Weights of a small image classifier: batches of 384, held-out accuracy 100%.
Rows from block 3 of a small image classifier, named by matrix and row number. Each number is 128 + 32 x the weight over its row's rms, rounded and kept within 0 to 255. All counts start at 0. Numbers have three digits each. After the name is the row's rms in percent of the matrix's.
After each channel's rows are labels from the 100 images, of 14848, where the channel reaches its highest value: "strongest on" is what is common among them. Only what is clearly more common there than usual is listed. The data: simulated stained blood smears. In brackets: how many of the 100.
# conv: 3x3 conv (model.blocks.3.conv.weight, 128x128x3x3, each kernel summed), inputs 0-42

conv.118 070:133137129149111067161125144113143130137084074107147110182140123098075095147091125152109101126136160126185089083113154172111106094
strongest on: teardrops (80)

conv.71 106:127114224089115132127174071067171164047096137043086075123091089115171145115070134106169070077137102145143164129113147146118125113
strongest on: crescents (95)

conv.6 085:165095093130112128125132119116077139061098138127113170110093131106117106075093100075115091097138092158126119097090096165129078194
strongest on: crescents (46)

conv.23 099:141107118139183085103158149094110182123097113163097114092175108154130061150066152124116101079185158124125132143145142149124171122
strongest on: ovals (93); kidney-shaped nucleus (33)

conv.53 097:119171135110097078097141136142194109061066094107131050117103152103121133142109084146131105133112105147079076143066134091152061147
strongest on: teardrops (96)

conv.18 088:111161210077087164098122087143101089119101100101151103162160091136137157133181118081135160167055123103155067119122112174123142140
strongest on: target cells (75)

conv.66 090:104126112137083112069111098122112052192134125141146143144126109084114133104144182187132087133162148113090106127120082167100121130
strongest on: crowded (66); two lobes with orange grains (45)

conv.59 091:124169093105136194107146131183113135156158157081120157190094173091121166135119116101119119121094106167118146171148087240134040129
strongest on: teardrops (99)

conv.98 118:162064184167105170080121165143097075091125081077101112123154112082114114117109115119153091109106123089057081096099119106130129114
strongest on: crowded (70)

conv.95 118:134088058116095113118091068146097107105089096120122145087099065124104111110137150069142084132171128079092085095105118177120126146
strongest on: crescents (50)

conv.75 100:137078140089142092179114151101099128099118117129139156193152136122094111161140149127197140151093131150116151104125115087109141114
strongest on: ovals (49); two lobes with orange grains (34)

conv.35 120:103111141062107142077165162150175096118078093077113099159109135106129111125085146165123116110152094150141066108097139088097114117
strongest on: spiky cells (37)

conv.84 115:093133120075108113148111158187126087166104099109096161110065162145125070123094154154166076092146136115130091139091145176133062149
strongest on: target cells (91)

conv.55 068:160105142136138160114137078134150039130113103065116151128158188135174158138104086158127112166161109090009084147096085163147146139
strongest on: crescents (35)

conv.28 084:078114107095125103185120158127083157105085056137131106105057185159137074112098143149121093138118102126134094115150106128072071106
strongest on: spiky cells (75); crowded (71)

conv.119 096:134142088151128180133096149106142161124062099131085113167126124087118142128124149165060122152180115150070164149114091191089113073
strongest on: crescents (35)

conv.14 103:108087161110117147085140114135132070132166104087092149177105116089149134125115150141132085124146106132132107106137172094104114167
strongest on: spiky cells (34)

conv.76 124:084110102098118116168126140135133166165137138136154158084136102116146098152158104116039130132149139138128107114163162214136126112
strongest on: teardrops (88)

conv.44 089:075116112083067078103167164148132103168142098131099105163163119129142173128082096144101108154190126126152126131085136188158082123
strongest on: discs (60)

conv.33 094:133146134154140087089170175176106049159147067148132146040116133094116086080144119148099077140081068086117106110073102165119161112
strongest on: small spheres (95)

conv.2 132:141108076214067148113106098101102099056182087140125103121135089086155138081094084129141088139081107092109137115071101138133078049
strongest on: crowded (70); crescents (50)

conv.85 086:114116092095127092128126118141102130130118120135097129102133128133119128074064151136148114143148118044110078113102145197144098183
strongest on: ovals (38); crescents (34)

conv.7 088:099164186099139164102106073101095064108142120124122124130132081104114132118115134036138087136103152095113105126138129121163135150
strongest on: crowded (67); crescents (38)

conv.20 076:096077105145204151050155101128117143098109134140119110128139134141133118196109148162182106125184127125155092064108146101088056167
strongest on: teardrops (99)

conv.94 079:150144150121100113111152130216102158097097148093123112133132186115154115138084140138142123135136112173095125151157093137134196156
strongest on: teardrops (79)

conv.19 084:127129131054118153078119124149064092125166102127094128136121178144111137128122078154053092088064113126072170077092125155169142171
strongest on: teardrops (56)

conv.97 082:120101150062170106117136133151103086176123157078099175129107163078086121123138127178132157149059146113123085137116123045108183086
strongest on: small spheres (75)

conv.72 091:096121144076098137145118114105184127146108114099115147114118129134111114120111167201163115108144155138109155110099142118140170112
strongest on: spiky cells (99)

conv.93 106:094085113141171141099142190128086093123156078165075122086108129124129119139137144179082097134091149126116147115101121109080124114
strongest on: small spheres (85)

conv.113 086:113118081175123073104126096120113123069092109205100083101120096136189142115117107144118120159054174101112096120128125139086085146
strongest on: spiky cells (42)

conv.120 115:104147146111061130116129145134085137120109104054119098192105112138188162102108157127165160134080131116118133137144131165088118052
strongest on: ovals (88)

conv.26 096:094131219106071113130128162129100145103141119077131111105071138129110132120098113105112125138121145087118093111155113204114151100
strongest on: spiky cells (100)

conv.13 092:108103079128089089091085130057100139126160106167116116118160187171140126120119166197137106148145074088044138141131126155150130126
strongest on: crescents (53); spiky cells (41)

conv.123 088:136171136074126117147163103189142093109093131124123110203130117144076130157136129089121169132120157036169110096083124113115142167
strongest on: target cells (96)

conv.56 126:104099092100116140128087068092147151101080138088095115146149109155112140152127131107191147160074134139121133135136104195096128088
strongest on: two lobes with orange grains (38)

conv.88 083:163124061125099200073123156108050132106105108148096180124103075124176145060114141086122077103134112101078114115125123119124121137
strongest on: teardrops (48)

conv.57 098:132101061144158076075124063075191132106090193088102136178097127119087187121134076135149087090122068100118091086165145149111085107
strongest on: ovals (95)

conv.89 087:127095110093085116099163140135127100146116108105136100191155148100138149165117045098103165138164126110140133107119113150103139100
strongest on: target cells (81)

conv.77 110:156066075144159135091144096115175182140121138137090185172084135150117099077066075098096102037166092138151157121152133172140089119
strongest on: ovals (96)

conv.24 133:160115068156151114097115103115086111085102168098116108143070122146055123112084138116172126123075139105117116137127147049103124071
strongest on: crowded (73)

conv.79 089:102128080054111114074137077141092052149074118096078114190120151139160107164118135126169089130134120103126073106131137177124095183
strongest on: teardrops (76)

conv.9 087:094134185075127069095144126073171133112140129130095110161092127129136143111094108119147148104151090157206137102184139157106084078
strongest on: teardrops (38)

conv.3 094:125145138058134136091155095161129036141170118100134144151095113171124070117097115140189124132082129135145042160133162169145099137
strongest on: target cells (91)

conv.107 085:101190136114132154084162135161140147187103092144158115204144160168171157081082106146107150110135178154125117136124115131111122192
strongest on: small spheres (58)

conv.127 119:147088134117137084084137146093156056081150145093078114139141100127173093110075102098081122132077143118088131132127114124075117109
strongest on: crescents (88)

conv.42 080:085164160131077117143079171127118105167137089105078115119133162119116116088118134125121121118097168133084126104131115168102129163
strongest on: crescents (52)

conv.100 103:118121148084178148100134168130172097161106147147131134104091164144115087118153145183148063173144098159176099129103194111145084173
strongest on: ovals (36)

conv.38 123:089114144101137139077150105064074141156127106116176124142167145136198142112143128137107132137091139122172138127152166126123180141
strongest on: discs (73)

conv.43 088:129173225110177077123166125119137134126132120077108121143139150134104143131122161187163113130092108074153084113177106080136168146
strongest on: teardrops (71)

conv.41 092:088167185070091095083177185103155072102136085163103126133136149079146120109126149137165152133090074095144135120125135097118147067
strongest on: target cells (36)

conv.114 140:122132180132128119094151117200169117125110083103101088081127105075117133130116145145076128116161149138122059143111152146113138121
strongest on: small spheres (55)

conv.106 079:127161097154115128149147091097160168097149175139150130152137134141130155075119165128141119134077136166186119106142168117085157114
strongest on: ovals (51); small spheres (49)

conv.17 092:137081161120167132110132166109083076160151098151097172102127111158119096139108152147141132089153148122087148146104116079140094128
strongest on: ovals (64)

conv.51 134:127115155113074133117156162104136108128147117126093161174162150111160141109106089151089158124111091123116254104128073168132159119
strongest on: small spheres (68)

conv.21 114:156118131187117144082119131200106128108128049104088113115138105102140091107092088089134071121138111080091122121083096132112093124
strongest on: crescents (63)

conv.73 091:129110103077141091102092168124124136103057128131190130155109115103069116158136141119112081178064128146143122121197157108140160145
strongest on: band-shaped nucleus (34)

conv.69 084:094155135141112137151101124134083079122110080125191062134164097118165123136126166174120117185174175120058118143093109139111136056
strongest on: ovals (98)

conv.91 093:124118169116161105068153121090034082098161141136074110136110146114127135118131124140082105125111073092134136133143110094114093128
strongest on: small spheres (94)

conv.111 124:079117150132130105137118101144144114121057152092110081087130129096151127148105134144068104099123114144102061135127137156104101075
strongest on: teardrops (63); kidney-shaped nucleus (32)

conv.65 093:097086123103169172061139151122145099151102129099101154140170146131100143099070110143151087061119125114148141132146161086149110203
strongest on: ovals (86)

conv.25 089:086123155083106120074174096173134153190121159082132133183076117204156112123098102097142091102094127091128114125106124157099151092
strongest on: ovals (44)

conv.83 091:104136155077093081072098091145188092100154055105060092096141112163180122088053153128165165123076141104106104096107111122101188120
strongest on: crescents (75)

conv.63 089:135077087135106143103118084069138192154103090089106150100116093129121151113091111110121111110073081101075122130123116204060137077
strongest on: ovals (62)

conv.50 077:115160127158134051192100114150155065100077110147133121094091159119147070131113115156098067158116106105110105106130132159106104154
strongest on: crescents (32)

conv.46 176:080150116038102152091121110153123092144076104083126129125144125137130134155100133132152110129165145140125091146149136149141121142
strongest on: crowded (66); spiky cells (42); lobed nucleus (39); large cell: two lobes with orange grains (32)

conv.34 067:129077100122121173107102113077125167143127146142144144129117137133138145062127056153103156129120144119124217152137177166155109151
strongest on: teardrops (62)

conv.52 097:101107092161162114091115105116121056132077105130154105117150091140106159105121120133115153088165123105102096105102142123064135079
strongest on: spiky cells (98)

conv.62 092:107111115094091099099083118128058036134134115163136106116146113081171102113183133115117153171094180110127119083143140144149102093
strongest on: two lobes with orange grains (68); spiky cells (33)

conv.86 103:078129154103103170109120137153159149103077138117165113133103215130161114088140170162143127119115107110136173125120143173141090175
strongest on: spiky cells (89)

conv.122 091:096193155156124069146147103090153104131057190120107141185103164115088099122122083059106175121118107127186155114155149171110113149
strongest on: ovals (76)

conv.11 107:116129112055134105069127150117070077081111105083081104137139159108180092095122116142137119153167118093139156130120127218136096121
strongest on: target cells (96)

conv.103 096:141100174092119168097165163188140181190096130120117109190106149120162147133135146144159109133142155143169118145143133227152104130
strongest on: discs (100)

conv.39 107:088064140111153130118166120155103098152132094135102159180107080123122121098080151114141156096098146125118097116114099133091118101
strongest on: small spheres (83)

conv.22 086:142120093128087129139106119114129089127132104176171107091166133159160151162083103157130084146146106093068148130033128155223130134
strongest on: teardrops (45)

conv.54 181:098162116115126136063113108053102112131124148124120125126158112109093157148123085122133136097050132105065093141124110146132125120
strongest on: band-shaped nucleus (50); lobed nucleus (47)

conv.101 108:099110113087172154217130139122149100164131144075095092137162177107121139179102111113130123088170070128130134104123111133110189120
strongest on: two lobes with orange grains (74); discs (36)

conv.16 124:149120184075154160113166098167181060112131143097090126112172117157213182165100126082165148100166129125118093126111157111099143171
strongest on: crescents (97)

conv.48 112:156136201103118193115154125081049094135108154108096194168137120170128108106058130091124152106201146133122139123113092174102156082
strongest on: crescents (100)

conv.36 083:089121153096113139072117108084064101117115161131101125163091143104152128144106093120107139140081109090093147126129117177136123149
strongest on: target cells (93)

conv.60 145:170117138205150152124128140102157099032227118142115104074149118136148149112111117125102091088129097134122094100128129145123112145
strongest on: crowded (83); crescents (32)

conv.115 095:132154180113056134172120140093109098130139081106114051135151120068145137099136135146099127148150139096109120105138071146074084077
strongest on: ovals (84)

conv.61 084:097148112095112126111152122101103105156048141100076174101080195092129087115123092124105131036180129085138157106190161160101083135
strongest on: spiky cells (41); two lobes with orange grains (35)

conv.87 093:187110109150170132155177156104089146102125184136107167149125134097137188141114133143129154098100124118137120146132121090144102115
strongest on: small spheres (48)

conv.4 075:115148103090111136109092105143062120149159112089133133157166089084147137151129125082150115086111120089075134091144068143123156146
strongest on: ovals (68)

conv.29 111:127102110073135099137117137062114176038186106177113063134143114118168137154101163151136150145092163107129037101100160131088111167
strongest on: spiky cells (49)

conv.5 133:109140068061119140100139146131143104175097116132119150191084130145124129172110164123141158128174133142146176121140108235140139080
strongest on: teardrops (60); two lobes with orange grains (33)

conv.121 082:111153082121160070137118140094141158097102134154152097130104131096108065123129132124071174159113117147121121118114176156131049155
strongest on: crescents (34)

conv.108 104:100124101147132093121172138074086112138160120144097117139117133132122066120072142122134139121087120108142126114154170137110098097
strongest on: spiky cells (100)

conv.64 116:098131126130155105045119144155120106138088124112150088113078146114123112117142162134117135151141129094090124131137146170134128158
strongest on: crowded (73); round nucleus (38)

conv.58 094:100119109168121124090124113053126158109144163120176072079109118075131139090125114108143135112059089070144111119113156066134120082
strongest on: spiky cells (97)

conv.104 109:111140136082144117033167106112095079100111091100059121145150088108107124144093160132143158079169152044102099112135097094094097162
strongest on: crescents (97)

conv.112 099:109113140124097131118138178136059057139117092057162071128215080068152123129148122175135100145135170135084119123065069148179172074
strongest on: ovals (95)

conv.31 118:087129136080155097152146138157117150162102146101147146152126104085163113119104113117076118122155106104143128123148148189130108182
strongest on: teardrops (90)

conv.12 094:118151149151048127098136206149074084095188124126150096118155165062176092126195155156120151154117137164094144118126090139160171115
strongest on: ovals (67)

conv.45 080:082079091167136091087154164097137153069122141126163112118105102147155136081122128179137109088026109135154115139125101117100102086
strongest on: small spheres (100)

conv.90 080:076141125110174129139160119076150124145112108116094120143133151125138053083103105108152120129034072150137141126173216123101123121
strongest on: target cells (81)

conv.96 076:104080165100097111103158150130112055149060110066121117173076136111140071088119117115161127148153140148077036120125153067115134145
strongest on: crescents (90)

conv.116 092:104173155124078116152083127165112146173175129116103125155104183165116113100134141157140136175129114177079077140131102191127129110
strongest on: crowded (82)

conv.49 097:083109098157129148044150137125083101094143062168093101116168125127128130095066148127150079084182130109119112130118103102157130167
strongest on: ovals (69)

conv.109 097:131155131113077117149119094145162117122118206131117175139110141099053182141174116129144145123104091086161133096133116201078060131
strongest on: ovals (98)

conv.10 109:120109125073142123128144102134127160134076110121135137149120107156119133138140163101185161131095167112117108121128151151130103118
strongest on: band-shaped nucleus (60)

conv.125 100:112104162141150157043118138123141116152091132063125122178091055130148119132095154084191102093129164108129067117179147137129138111
strongest on: discs (39)

conv.70 099:162121152118096065174128137138120076136128075072116063154133078124158180103150112165121181134152139102109147109099067177069169122
strongest on: ovals (87)

conv.124 092:124142052134151135114148094117114135160106108134091155148097174130102137097072095023107099048139083087177118073127139154126098212
strongest on: ovals (81)

conv.68 084:123124090148111201092140145098089097148152117142134096064148136124118085076107107110127101091140117063152158154127136128183155155
strongest on: ovals (83)

conv.47 080:152102177132124177096081154163090122114106115108091057090137138088097118152113141082109129129100088156055085094082098152125112154
strongest on: crescents (48); ovals (35)

conv.74 090:150166132117102101138110107089107108099040135065123052153119129108081134131145109138124131203100087091103094113103154152112056109
strongest on: crowded (70)